Weights of a small contrastive image-text model: encoder patch size [8, 8].
Rows from block 6 of the image encoder of a small contrastive image-text model, named by matrix and row number. Rows with one number belong to one neuron. Each number is 128 + 24 x the weight over its row's rms, rounded and kept within 0 to 255. All counts start at 0. Numbers have three digits each. After the name is the row's rms in percent of the matrix's.
After each neuron's rows are labels from the 100 images, of 14848, where the neuron reaches its highest value: "responds to" is what is common among them. Only what is clearly more common there than usual is listed. The data: rendered scenes of toy objects such as cars, trees, mugs and chairs.
# fc1: MLP up (encoder.blocks.6.mlp.fc1.weight, 768x192), inputs 0-95
# fc2: MLP down (encoder.blocks.6.mlp.fc2.weight, 192x768, transposed), outputs 0-95

fc1.624 108:142103116144106128136139136122169105155116122105138136115131150099104140149114151133101116114102122139160110133094130145128171150135162125145123124033128121095149129137164142112073108122105139140155150122147129142091119104108138128150113100119153137155112116129148103101052153071142136105
fc2.624 120:127190123153131086137149131115131144118148148116157130118126107169134152108132110087120147097100098109095140124155157131111121123125100141105145166147106146120138128147111108161139153113140146118166178100129166130111129119145135124168090080138101107151119122096164069096115164097115130158
responds to: count: one; its colour: pink

fc1.721 107:125108154109125133085104158135107127169133145125109116094138161131163098146078115100143114131134106163151143130109102179148157129149173105127120137099074155073122112146118134089112141111133126122170133153168078145103125141119136119121114162164105134131097130114149144083101120148117138135
fc2.721 101:108124104152101095098124125140137137105121139134171136159122104134113124130078125173083114143115115097179168169129134098078106159137144099131124093109183098157123097138203146192126145156105149123139110145111145118107175106102126183179106111077131135095141131137149128129144149121129114149
responds to: boat; flower; largest object: boat; largest object: flower

fc1.578 114:154142132151106150157120165147129137141149106094121139153092105138150113139100114096111121126094160118125134158109107139145129132143155137114098156120130124111134141146135130097128129120136145127175155142144067145101149131179129099156115172138119164176113123131165121110072123127116105163
fc2.578 118:115110109154065110109102105158105148112117134143138174143095062097128111149116118163132150128134069111136116174165103128130142120166091162131125134109164130134097149153123114142125179168088117142135098132105168122148161170113168145132138134131120170163146112165101113151110158128111151169
responds to: grey object; white object; flower; ice cream

fc1.609 076:127170127105120088097140124162106082097129136134099129115161155080153141165101098114151126153136164182169159138143135119155123109113168059125112110115130153117110120117111167133076119127128154115127143122117093148048160117154110128118107150130124120123122110135180119090174145102086152128
fc2.609 069:125136132146168130079121124143111140138147128141172109134157157111097107125079119114108151117090132134151176103115119146118122134158136114144138113099133132130156139163116110125140109140097170135114116121106084127102175140087087126143118099107100140126066110165192112084140145099101113121
responds to: hammer; largest object: hammer

fc1.294 118:105137130125108147129112144162097150096156136134136102173117134125110113155091152102139146116083105159132134098138158079127155127152136140104115107122148143121127120136058143147130152116151133141087110172120075151137204168103122108104071153071154121149156132148173140123138138072127130135
fc2.294 125:117096129089134120113131097127108112092114138149122137080142133139155161102134068116154131134141125084126106143164126122173137116120087145146139161125122129149119108129145112169106139147102118115117152127153140126144102151137186193109144082158159092121144147104110095132151101150143120116
responds to: flower; largest object: flower

fc1.588 107:114115137132127156164148116129100151116132125118107150102124074113100126081111070143123125120124129111143098132150143115142146104160151122126134100122117146112157114145155142133109142145129155116119156137120104133158132107099105154152090121135119163136131133119165106094103126118120112164
fc2.588 113:110150145123107178133129147133060141104118104129124140143139140099138113076078140079108153102111097102144118171112133109144145152136123178127153129093123087150174138178135120160117138108111136140113165104092095128166112130162107140143117127147096165102081118128170131110121129137111086100
responds to: ice cream; largest object: ice cream

fc1.477 095:160081083103127150174097123127152155174113121115108154126146126142126160098111142126139120149145109149147129115116194109163145121147173088119138101121107157142144114083129121138101149112113117108091159130114122155126139134177089083147129120132126132128120047109133138122092121090147110087
fc2.477 091:100151125087117145122141123114072119103141154126148134121091150096141162146144115136128110139136133082132088157094156112117126145102124132104115129127150178170171127162152118076098137135158095106149103113149122115169083130131142113147091121128120160143162136136133099141141103151134132094
responds to: purple object; its colour: purple; umbrella

fc1.32 105:108109151134133127121111134144082099132098142175123161142134132075112073155080188110140133170107157151175161156141113131124148130138125146088129128139118120075102133107114123111112134137118131110124120146115141105105153118103135101170145162147135131140128125135136164113110145133155132126
fc2.32 120:128108148121162134151108138091148167098098132116175135146119147123139122124144094151090122120102130099137128113129152085129152120102142131136138145131136073142151129143148166176112092125145115144108089167122123150121097114128112111123135116136138122115146099135118141128122102123157120100
responds to: boat; green object

fc1.484 109:124138119164140133106154150123144149137123128139134143129165090121114134117131117119158121106138115098136157119088122160143158142140150147140104137104096118104151132171091132153151149132089157167157132127073099135110148134164070140143105106155127146140173130176165084111133139091118147126
fc2.484 115:122138114111166142110178125131146158092151154125076108131083122145125118107102170127127162159112133133112125093152109115121089136165152127120154150132106131157125109109123140114141100134117118125121146156156130137132143141115142208108130166092091113107086133097106148124147130116127158120
responds to: ice cream; largest object: ice cream

fc1.287 099:107146148133147156113153127135131134109121141166123137100101135100121116137135127108135134112091119112149097118121136097148111091152146107119135160123119124111090161159106144061099157165112134175062160121091131152087138180105133098104080178180134155163170147127150122115121163114146099126
fc2.287 112:118104139131131091106175142105127136100085126139127133125170090130121114123156094093129114101131176120150152100111106149117116123145148127138126125132131110112130112131164159129114141150059152133160176122079126121074161114128100175124135090134115106097110166137146122129149143121116141136
responds to: red object; candle; bottle; its colour: red

fc1.610 110:124114117136126112171143130164096108168155112118085163121104073120131155126128124135119102174130110141123135142105141100122127107131129125102151105145082167078140109095134139086108118142099150097141170114096116125162123126094123140125102121124164125164158108146119129128101142128159081139
fc2.610 125:114131122134068149128134057138161127139137113097122149112143099121147106154118090118139130139119122149157167141113119150076158107131152104119109101133107102105111143126151168162132102145112152139109147159089132134096126120153091121115140178163153100121157121148167160118084144106093116163
responds to: table; largest object: table; black object

fc1.208 109:136141165084154119129080088152119115074141131142169120148131088100149084141137156126125127145129145136137148120186141085171156100126140116100157095089114115105116159128103140111122100147099137142105111126118102136126138163078109148101118115109110178126146109131117166099126154121144113141
fc2.208 105:133188120133131123129129147136173100097144151123126136105145151103178157139144145129109148153088081140132155142170122160081127132100127095142151126111120127132091088120117152103112103134121144064137152154134099133080085117108095109120123153100108074102111129087138140110126165084119152165
responds to: grey object; arch; largest object: arch; its colour: grey

fc1.559 106:123122131178107122120129156151155142129140135136160088146118109150125127140093107146114126125136135176129115129088119143157087135115171130093137084121136108120146131099155141106156116164109141107165160108132107166094166159101133144113120115052127152101093123139134139116152126103101096144
fc2.559 131:107154111123095125159132178139167124144120109117114108138129141116093116155114142093125117129146163201156121078122103134107117147126156126120108129095134156067141155142101128101123148136138161144187151109109108163109145148148097125084104158128138178109111118139157124125107146114086130162
responds to: house; largest object: house

fc1.40 091:104102103101114137114065123122110165129086138102118144137157131126121126146122129144126101121152164133182105106152121134147161115135148078092111137130124165089103134143160155161056079169126143101130128141138126146115133120167117105099112169156088107117107127161119133117084123098133111129
fc2.40 090:154124142096112124080119139178108098112186119161137148170133128116115153119122125099130157122161152111124137162105146142152145104135136118128121109119140111128129140139111127136144176115129098171140117146096140119141166187126155135118149102096141182097111060169141146135095102112149120134
responds to: mug; barrel

fc1.2 101:131130100134118110109154141145139113118145141111109099129140118088129118175079136114123131143132131126179180159097142151104151129153155107152125096118103098126146133122148146105134099145108150147171152124110129112081171105115102130183115138087138101126116122148174141093122159122118141090
fc2.2 079:118112152118169116116131169131103150156133141138194131116134149127134117134078130153127116126090134105172154076111112142070122143138177102163108129129149110123105132139122142144129118141109158119148138142145087134097168108135124129137103144123148075109093128139125119093142145092141115128
responds to: boat; yellow object; airplane

fc1.10 099:120133136127113135109157119157148142149106153120100134124121103137132141142093173127116157145119127136141155173194100141142090102187121107123152156117132131103082111090136137118119114165116142053139161124136116109085142103142134140172123166119121122143127144099122154099141191127124118183
fc2.10 085:075130133129132117115136117094100147086146162135189124142139129107130107151084143151118132148099159132166163133111083153041147134103142122124134114111127135128149141142139131181142123146127163155139136126133122106093179137127099158134092110088096141105113167112129124102134141151125115154
responds to: boat; largest object: boat

fc1.421 106:118176139147075103101138106132135149131141139119116119105114126124139111148114100111111143165163105127146147159093140148128122145125181114163138102082110154115091125102159164139151148139067145144115127138096117104088152099153094174145117142090169113112114099162157149103120183126127066142
fc2.421 112:144111121100144147140129132144092080158157100117126111147127120157131168093106149131153131140148129130119119128167132155144160102099138128099144147135106150127120090097110120135140178101101089090135159145120132138139105104164176115155166089144126079139141116108152151152098135139147082129
responds to: table; largest object: table

fc1.68 104:128117137129109117089148139160134135132130121125115110091102108107118121121067130113137123108105132182159141146153089135161153130159158079155091142093103171090118111136129139128119117132105132136138132126115105156084146152113148189140109108069134116163132123119138132113143137117138110140
fc2.68 086:114125129153143103102150127117109137161130116134171111083135134121114110131083090121148148137103117136145173076075113163046131119159159134135105132137129160115145150135121134134134123151123154164137152132094128119077188107109120136142124108106146117149085133165178110111136152124099102139
responds to: red object; yellow object; its colour: red; its colour: yellow

fc1.556 099:098129104169121128106117116143104155172107143093125147121145082136140096142097105133165122103103147137174163083110100168136166140138119134116134141034099150133152152165136135140137128130100148146118143094126145115130139105146110150164098128162114113113084144141104120106122137090152114149
fc2.556 070:128125108139144136102134131163100106132140105144141128120132156092092146121088126111133129141106119134155131096108134139081142116155155104143135069103150179118139123144119114141119104166114157180133148117099126119111176151089128128166089105108128121162104116174166092132107167096120110122
responds to: count: one; mug; largest object: mug

fc1.757 093:144062125114156099082117108138161117095115124146145118092170125168108128117103103185091114134131131135146095164146082138148116114131149059165132093143137094110125113155112158123120165160142159137144095137136109155115115142122137163133124148119132142120136124128144130120131159143114104137
fc2.757 114:094101155189103128130080122158099139132139120127100125133144133059144160170118155116171146122079128133124144134114145166146158149132085184089106134124177128113113133066163103176152086109133104144120128099122126105129154125156110063145128083128105134111141137159124122125115145116134131093
responds to: red object; count: three; its colour: red

fc1.14 080:094121157113144112148169126137128110159114131151099132085111159117151128143087100125148113159112164162178170127166107089155107128111139116081134105104114134079152117109147158096090132144119144084143126124117103141081129137130133150105100108109135148163162128107135117113126149131135131115
fc2.14 069:136148144101170163121130112120115133113139127141131063122127105133130098111130095144129162147094111110141122113162144121122162122138147111128158138134153104150135173147121142175131079168091146160123151162103118129092161143115121117124132132147163098107100119160129142107154101090178081115
responds to: red object; mushroom; its colour: red; largest object: mushroom

fc1.719 093:134155130131123153074140117187143141129104149120092126132126103096107125126059164156148127116106124133161088114132112163164176131147142075150116130114124161119096143147130173131117085146095151133108140122134124122117142135118148165138081129095129106158111107144115125102109132090143091133
fc2.719 078:121102132150108127102141131118086139159135106140169125099140138107108103123074090158137139140098099141153135068100113159066144129150176129135129097160118134134125151119124126144143108165126159169094120145101106124072187105108111131129147119128182103152102127167158126111101114134124051120
responds to: mug; largest object: mug

fc1.480 122:117086156127172143150116116129089127093141115151087166132105087119103108106119119138140126114125177101151126105158123112178136099162144132100099123128138137071125138133156143092133158149155141132142139146085120115131120135163110149123072137111146148183146107134180100104115139108108111127
fc2.480 145:108155119136140133122146159135103130111129107119146180114114150140100171098124145089131084100157109106145148122136156142160107106144121138151120139122109121109149090150142140131132163113119136154138153122085144113156104121134126149119089114177132157126101097135176068120117102119112143162
responds to: ice cream; tree; green object; largest object: ice cream

fc1.661 113:096154119137150162140144130136144156159101153126135131132120136102078123163076123125113124139150115130151119129135103123146126078178144125106117083128123115143102121126131157145105115157111171116108168141117126119136136154117098117110111162144119093143075093122135115097109124133117140120
fc2.661 119:145130120148104089094114124156169128118098104172118135080150139146084132161100137126100123133120117113177141122137147119106132163124161098129136102132147117119104109104118122153105120154123155133143106148105109158069198101110130096127135142102150133105131124175146106149162120080149109139
responds to: teal object; its colour: teal; flower

fc1.99 097:126118135119118129112135135159162112123130157140142074111182125075162125159115150146154148126093135145150143138134123152135140118153147115131142068093122126122095143128151143137144152170112142106134156127091087116044158121149108126111133116099133122126156118131153154095140138126115102132
fc2.99 076:108164126137144103118128137161115122176134116110152137122136154136150132135068110129143132174105126112172195079125132137100134157117173068112127150094118121087150135144107144133132138110127181109148119143150107149071134129162109111142107141143137121114098091135156097103102136078136080132
responds to: boat; largest object: boat

fc1.684 113:129137127105140112120162139149147084107105122125089118113147141143117142130104158113152093144142187186144152080150130154184100120117161106114116112140117131088105096086089149098110099121149131129155146132129079090108138153093119143117124131153114110126154143113176148120181156133125127115
fc2.684 113:115132130150155138147177153146122127103129088114177139114135148121103161144144097124134094089132140115154141119104124099114123090114159135168096121106147036133156109154164149177132129127113150163122139109070132134077129131169109121139101128176142104091105128117163091129129172114120137161
responds to: hammer; largest object: hammer

fc1.239 107:113115125110117114106111157129121089112145182132114126164128139114139132140115104108109147197112185131140126142157100116162140126156136082097131095146127163119126163120141159117114154132143143164131119146134103087132147149133108097103119114116082141166159132155159132093102113146095144136
fc2.239 108:133155154106135142135085121133186177157109109110175106089108125126169094132106154134142142113132105143129097104115134133123135100128110140122139181116107096201077099135116166126119114117118121107158133146144160153183103123126154173124120151111133135136107098118090147114173143111133139134
responds to: trophy; largest object: trophy

fc1.243 082:122075124149131101149116122129102183107111144106127095134146129134150128147118150085147147154119129158155133184140149121131143114140162097123141131084106140127145127109111178127134102150135140111084127163102138121134123109113077112154128131138146122123117079159142138121113150117115105095
fc2.243 070:130125137114089138107170108129116096129164088171159133177138127120103125140119106129130091185112163078154171173144101141140107138143142092117144106118131150140148134107197127117139112119134172117132104111121139109124130135119135165112134092105100118120105117113141121102112112170153071130
responds to: purple object; blue object; its colour: purple; umbrella

fc1.764 096:123160127124114111139125136129109125111106146098170097122141102119162156169107084159093132175126124155156124173097137109147110146137136117117158090114135090152109117125131140133105103159109143122117085115120141139079172160134120125129140118095129137092101125128127126114114120092143092131
fc2.764 116:097117084116094119116122119111129106103117141123134111129148158139078158143148099104134098127141145125149112131138111132147095110172120081125117105132138188102177176152133140066112153111164163146171127101130135101147102126150105141083112104127096188116111130141147095099118094147074128121
responds to: house; largest object: house

fc1.487 112:128145141131141138114152131161086171136122135128122180105102097151112100145110135119143136124133089116134125131142146137182116098195178112129166137109128128109149113129153145124143119142095149100123171148082105097134143123155102156148095116128138128130109095142124119105110144109137117134
fc2.487 081:128078108138108096081165102094125124116110138172182142100173187111104110150111144137141124134134115095158141124109089156050123143154145102149132131135137120145150170147136122135145085123133166123095121142128126128084148114123126153114172109113162143138140130150146115138108093133126067094
responds to: purple object; count: three; its colour: purple

fc1.457 125:132109120121119136112137107153152121132103132151128113094176112068153118156089149153161144124120107126151141101108134176171129117125146131079176137118125164086156147132158132112129176142121134064147152131117084140115173145152129118156134139115095109136149126113132144104131137127156096129
fc2.457 141:145112103111105081113125114146141106128093131139124108110194139118141131158072163137168117157095150129177153127102105177137123158096106086122107136171144126110143119111147138128113169114156138088150091148168109141096163126138133125075185111125096114102145125090127152131116129146114122129
responds to: boat; largest object: boat; count: one

fc1.213 102:135109121140090117156129137136145121135115115093078129121114113137099144134103095120079114153152150155185140124100127109122135134135179084101104112104123142108111108106108135097114136116118149141141124136152098122124127128153105121133130108079097179180150112139195115108089150120059146132
fc2.213 103:104106158135095126129140127126125156119123121122151140095114114128100138135136057084113100106125151092143099147150111128121141143142154130140121105081108154133162138155161123155141145107113149144150144098132116128131083142174086110145116133182129192131122131161126119118080123134132101109
responds to: trophy; pink object; largest object: trophy; its colour: pink

fc1.703 105:135119120073124131129117103146108131174128133117120164084135104121135072122106092146130134116138136145166170184097149142107181118117176132162139096081078163128168125143142136144098092126084124127120147123086111146132157105107125147175115153141130117107099110138127160119101141133145147084
fc2.703 106:141136150136092095086121132140102147087127177134121159150134121117159136139086106114100154117133168117150089123099146149115128173123142113109109127128131140092129122135129176146128122122093144134153135156136106116124143146132114130115124094149064171094140072187166153087104092068118132173
responds to: mug; largest object: mug; its colour: red

fc1.13 112:125143090137104179170079112158103130174130118096160158164132146113116117161123156089156119130167122147157168117142144121120138079185154141112157132085119111116126154129077147145123071131151169136120101154080112115143145115128098124133098108106144070127138088155153116099115115092090127142
fc2.13 111:148145141163174109116156128146147102134115111128063117107145141104148139108134089143151113176131130140132139120135133143152105107144119101135139142101109094095131129091141167149122086118154165150099117135112156076104093098120113130157158096134141152123151101100155139078183122114144126112
responds to: green object; its colour: green; barrel; blue object

fc1.568 106:111132087106121143104150115143145128130144148135132117075176133098113151125107119113167154137134115128152124146132166142154169123162178128168101126131132144161162158116131150153135117114095127132112146129088104141084180150156099116117125120135140088131157100198136148125118136105137123106
fc2.568 124:125158107122099130149149092108096093058110111090185072135162133080126172160154146130173107126093119094152142140093151139118169117107128111130099142148130140156140135148142145097097118113128137146142164113149133144118129127137133117121127082111128102165091120143144092151139114108137133132
responds to: purple object; its colour: purple; candle

fc1.36 108:140158140151132153119167106136132135154100139125109130141131140120139062163104154124121162162092083129134140121154090134151138133202113133132152115116119147082117155123139128077111142149128120073147156136132132113132107114151163153100143166145123123153131141127111168112074158159095129128
fc2.36 109:140145144115127135136104086112145129088093111133168110121164095120159120125135115134118144141107139120159139175118146098153132107091145115112128158125133075160155128147150125170106093100115152096156124149093144146106108143142113112158152130129116134099125095110138129117158101098147143152
responds to: flower; boat

fc1.592 103:139162114141136121128139140186133097103122140122097077098141131095081147109117088142157133127123157135144143125147110119126122120153132089149116107116148137107126111151094141086130110118111158116143133119137130150112139140086133186172119102126131131162088112119137125118085183125122137151
fc2.592 089:123103156123133134126082157129089125122134145112138154141117106114156130110123171131132147157108101155140149136124130137116178133097145129090125125116128117108103099103083113120134096092105119088147117144144091085123118134129103108172135129106132121117092154103112173122095119108158104121
responds to: count: one; table

fc1.120 104:116132140146125123100113113162155129148151150149126147100153111112097133132109146093116130103128112136127117129132129124151141132115126132114117072099115143137134158122145146177141103158041135115165164102101115155126157173140118170155104118094115175123121122157136112112050151108116117147
fc2.120 098:141132124118135154185094152133153154157127070104112091119117165140121099166126145101129114105150140135161114072119146152104137133095160174123141163110093123095111129127108092069145134141142124108136161128122106157115120137152112109097141136120143134120106110139127167132142127167126107105
responds to: house

fc1.648 093:150115148116121095092172111129133109096103117171062153142144162155097094188105157123090122187134180113157148123139131112145086123108174108086142114149104122097146133130118141129113123154159175150156144143104141112103141118134134135099127149158075171131137144134140135114141144156117151092
fc2.648 093:139118143146152076107135152127162145127129128150135162151126162105130125162117119104098098143111163105135141067083136131086090133085144115137138141144119124121133108127181136173146139159120162133105130122113158111069129067112098122184123096115131109119136103150150113128142148146133107113
responds to: green object; its colour: green

fc1.754 115:129106111126102158142104161166121146114117129125115110091101085111144128138122112077148125115090123145143101114159096117146142149112155115172133114092095200082161100131162124131121092156091156149118166092129117146132129153125129134179112118150104151144179142125108128123085121126136099155
fc2.754 110:158133115131177143077111133155142118205122116125137123106185175136129127125127165104175173103124116130136154084096134179131147116137133124157111150114102108150151120148080110107137123069094128097093127145145083146111149107099114090154155146097172115157134090126162157116137162068114128117
responds to: mug

fc1.678 114:103148136136123090059138129135128108119132182086084123131143137140133132154118111117111161170146145166141155122162144183165155138155151084151113132122136136084093130110104169164104118131097145105124121149137087111066147076147108149120121156126135125142135120145191142081110131111100116142
fc2.678 092:130066139111148137114104097089120110126146135181127110166144164132114110102115143161111142136115132169141104123143135123101117120131136128094146122139108119085163164156107100130126129166160112148085107158137117164109153149090146125110135121118118129175146117095145116117092086143112090118
responds to: hammer; largest object: hammer

fc1.227 112:090155186101148140116103131118092157092124119140155150122143100144119106135127118150167135106145155109177122098118145155127126121110180099148180161130110129089120108154083197130147116140091170149132127152094109149080181142118091125153097105145141129132143108148121142119129150082151119146
fc2.227 117:165110112121092134093163122140115137149128107134093202135097140159093156175158116103115118111158137110099143142121141137140103107138129144162103102109143167155093088107158110120144114131127089105121135112128167085147127136143155126145189128138127105086112106113105158210114157145122130119
responds to: purple object; its colour: purple; red object; its colour: red

fc1.52 110:123092130145122150129107138147131150168139114113096161138101110145131128093097096145098110094091119169116127072186109123217116123160122123105126123106121115116124137116167140146120105151155129154097141143127108123136120108158124109146087136144132131162137128097121140111115108095104069173
fc2.52 101:123112107122107090090132123090117147155157171090104147156104153137152156134120143146119132145130119135103067170081142125099093169127116111102119192144127116171132078133160147125129117096157111098125097194175137132142103079144146146156125145156098143139124119095152108127109097106120135129
responds to: hammer; pink object; flower

fc1.434 104:087135154166136124081169159126146151119132125128119146141118132108132090111114151118146109126119076164139149096112119134123134144127156121116122124108086139134145113115127178159123115097119143122144125156098136130100180084101156144112089154125157073142118151118122128132139066110160135127
fc2.434 103:121139147117114080125125129121094107084125105163097088099159142139134150136126105178155119156095132064120155114146133118119107142105130130109168116182122146115102141123143155108103140180142159143150164117147145117100168142125157130118127112125132114127122137102105090123137150131170146134
responds to: red object; its colour: red; pine

fc1.337 084:135185127162096109128121153156103093129135147162143172147117122107109106138082127104105154184137119161155189139148105076112132114158147114075150109117147102074129142146083135140131143133110137094117112147107134155095193170086136138142130142116134108146107116127152132117118158122145117161
fc2.337 087:128127120106140147098145128105110144129131123124142098088135143121121108098105090101129151129103138070178130120110150147075150119161195100165123109112126138135162151155119145101117142121100150166151171159122085141119138126132097146130126118125128136088086097156169139070129133087133092083
responds to: teal object; its colour: teal; airplane

fc1.84 104:170143088116152145109115152182160140146106126131180151075144176121143141150119149078086133105098114124117126143172119140155080127117161127143137114079134117132138114175115116126123156139153165108133160115129090111127125115113109137163134188107126125121130129128133117143164108127127080116
fc2.84 113:164149156121134098145123129142159128095129115126083075117106124149140147097092125137125127152140129144091140123133160116135109121104125122100133143154128168121067117083106144115125135133166117164171111125171177121146129150108158140095119110063091127133097107133111128147164142088133182121
responds to: house; largest object: house

fc1.313 113:148180164097099121110105134132138109116166126131139097124133134110164131157110101158146143161111068134124128119128174128171138133098148128107137138138123118141163161145126122135108108126142122141110108133132074170103164143140136157125117161131132112139110112124137111098149087139158067119
fc2.313 130:140120100191130138125136138127103146180107136107144151114134124130126093120114107109135132092138078100136130128102098120139126128188116133172095125101122112172132156160143152100124155130121163157131161120146141115175112117141110132124129126198151138123116104142120123093137162132104178141
responds to: bottle; largest object: bottle

fc1.380 100:155127139133151152124141111150176111126098117153124140075155120088140118163135142148152131173126125090162123115128117110135110088138130083117165085123080120138081123113149163108064144135110164089121108150128121120106143092171122108104111155133143117122108094123120115117131139123152121118
fc2.380 091:073150137109159163150133139127112151150144122105104167149094129113078128128131110071138115128174143081175120109104156105075102111119163125167095143061086129144158129143110127144132115104134122122115147124113142118138069135147109078140084149192133177105109108137130096108093153110140151098
responds to: green object; teal object; its colour: teal

fc1.517 097:098129111114130112101141109134105125180127148089101117098136151142121144119123129122183124110147153126159165105111130176152174119129121123155110111094105146110164130124098147089115111137130127145101120108162070092145104112146109174133103135109131105137125135148133154105119141106123123084
fc2.517 095:123133154132150151178130125082126168130145106149164126133122129124140089135129100096113108115138167091127116095073135129073139145090145144141153130146076111111114153105125138148140117129135121167157163117127133147122116119151126068130137144187112140105119115156103130111092124125154117113
responds to: red object; orange object; its colour: red; barrel

fc1.327 101:103159134108158128109164077144144094095170141183082125114165115107140129119107088149155158149122143126127159133188113155148161112142136109106199119136121162095117182131096151144137136159111142152119150115098121137096155184137127155104104109141076136175147127127130127107140122134127118133
fc2.327 075:124095170131162121121172129078078138127122126151151141097138120124128123084100058113128120137109137089171120084113123155104124138149153116146116130149130134106130131119130156152121143175092161158164167159126079146100150132153106148115125115165152100126163111120156114074111129096120104156
responds to: red object; trophy; truck

fc1.766 088:123099119140139112135130134157185096122097119104071116105161115143121117106127129131134110144117128174149113094134110142171111131125169100119103120122103132083168127114124157110107151124114198069164154110139083121112120133150088119155127158170150153139160137114166125110109105139107083145
fc2.766 078:092105148151125116132186103082122154143157148140130178171096138136093138124104127122086129154122157094133139166093156097079103124141149137082142113122147159129100095077118140165146130124134127115117113183112155104105138095132123118130116112096120101137157125148172123135114148117117106143
responds to: green object; hammer; its colour: green

fc1.47 103:116135122104083190159113157150130113126125118114080097097113145144108140100097130123164121133122096159200125101165114111120119124122145124149146114122106152103150103122090144111096129143142153143126156098130112164079135175126126138143099169152151140114172125113139130122086128134130109157
fc2.47 104:142101121117076127132131144074125160163134119089168107161116105190114092086157139090147109127160136140115138117137123128104125105169149096147122136125156155140106137124103153148154146086114149138115123164165123146161121097119121148134153148101193122111110109124112146133110123109146072141
responds to: count: one; house; largest object: house; its colour: red

fc1.622 111:127138127113114130146103159169161141117115123127094093100112156166148127123126136111115117116101144151155118127155136107118115123125169109136114136097121167112158112136123138097097115153118151123202182138126117126122122130154140114126092130100099169127155115118142115127088171101098122138
fc2.622 115:109155141129124111096130117165120100108138113132100118179135130104130132135132166122146119128127123185147174144186132135122152151107107097101128128089136122114118107108093101146121106119088108131107099106138110129082121151075135109147102144107126149130158154112147135120118149088164151149
responds to: house; largest object: house

fc1.670 095:156108144107125144143112078130119155136126104133127095110131142144129124135126170161100123134098116156149117154151133106168123103138178107108146120106101135111138131104102159111116131137114187117155170118111125132101116128143112111198086132111109180133154079103131114105162141089134127119
fc2.670 107:115137086126138103125120153117143119135104111153078100163140153132100117155132165174162124157115167115163113121160115117128146162124114116086151126141198132084120144102132104111111130146146116133193093131137118152086133145134153137091116121101061151087118164124106143128157141122149138098
responds to: house; largest object: house

fc1.587 102:140133108096116149113196149110128133154134119130117139154160146124105115124148126093131117092121147091139138135125133179128130105173175100197131091129120178151135152157140141076115144177133152153110117139125091164126180108118109143093117123126150089117107112158151113120117138106104105127
fc2.587 115:129132152149095113157095134108132191132099116139111121103125091148142120122127081127120124155095118089148118129139124108135120169127123151098128140137132113124145134100177114165131142136133155121173156126153150142133109137149123163119106134097120125103109141078058121117161155116191119115
responds to: teal object; its colour: teal; snowman

fc1.134 091:097141131130153154124144100127173127138145175120106107147136175136161131125096114108098135140121112114159137115117173138128161128124150109124154124113092129106134144120111159141088107144126128113113163147127059170122137107139114106142067156138126115146156130153170121066114124101120096088
fc2.134 077:123093129156138108095131142129099127136120108127129094131153119114101125110108126168145137115100114141159149074087103156091137146161155126121103129117114131117147113132124145137147099166086158156149146136078111139063183100108102143149151087093148133138123120163189117132127135100097092138
responds to: bottle; largest object: bottle

fc1.50 101:139128117145127113088111087158160133113108155118103111109135153099134130152074114129121138153077107139152111126100126110138100131162127083123151125123103154122093140119142164083103154156104152106154146130118117150092168131093137118131105112122106133166107096152150107104104127123100145125
fc2.50 079:126104117140118078084151145112095122160110124140164138076132136098100119117109104158144116147119123118152154077114126153094124135148166107146127131142151156105123138119127125136130119157124162141126124149114107113055186115119120119141156090105176098145130130153160106116099124122128064116
responds to: trophy; largest object: trophy

fc1.23 086:143130144143149123099135132185100098076128147147130095096135121112120126130081102138161136160085149111137117181127117098159120128161134089154129124092152112156138105161165151118120108108135141138130107125151125119145125147119147191177118150102123149127109126105143132104164146105142144139
fc2.23 085:157152111076129118123094123117139127140187106142165139170124077089092130138110151176144180154121110110125130144160166099140163112131167116142132114100158128107120137133105134143149123155121116111124065160118117129124160151122130106117160091120105123130149102143117196117131128109136078135
responds to: count: one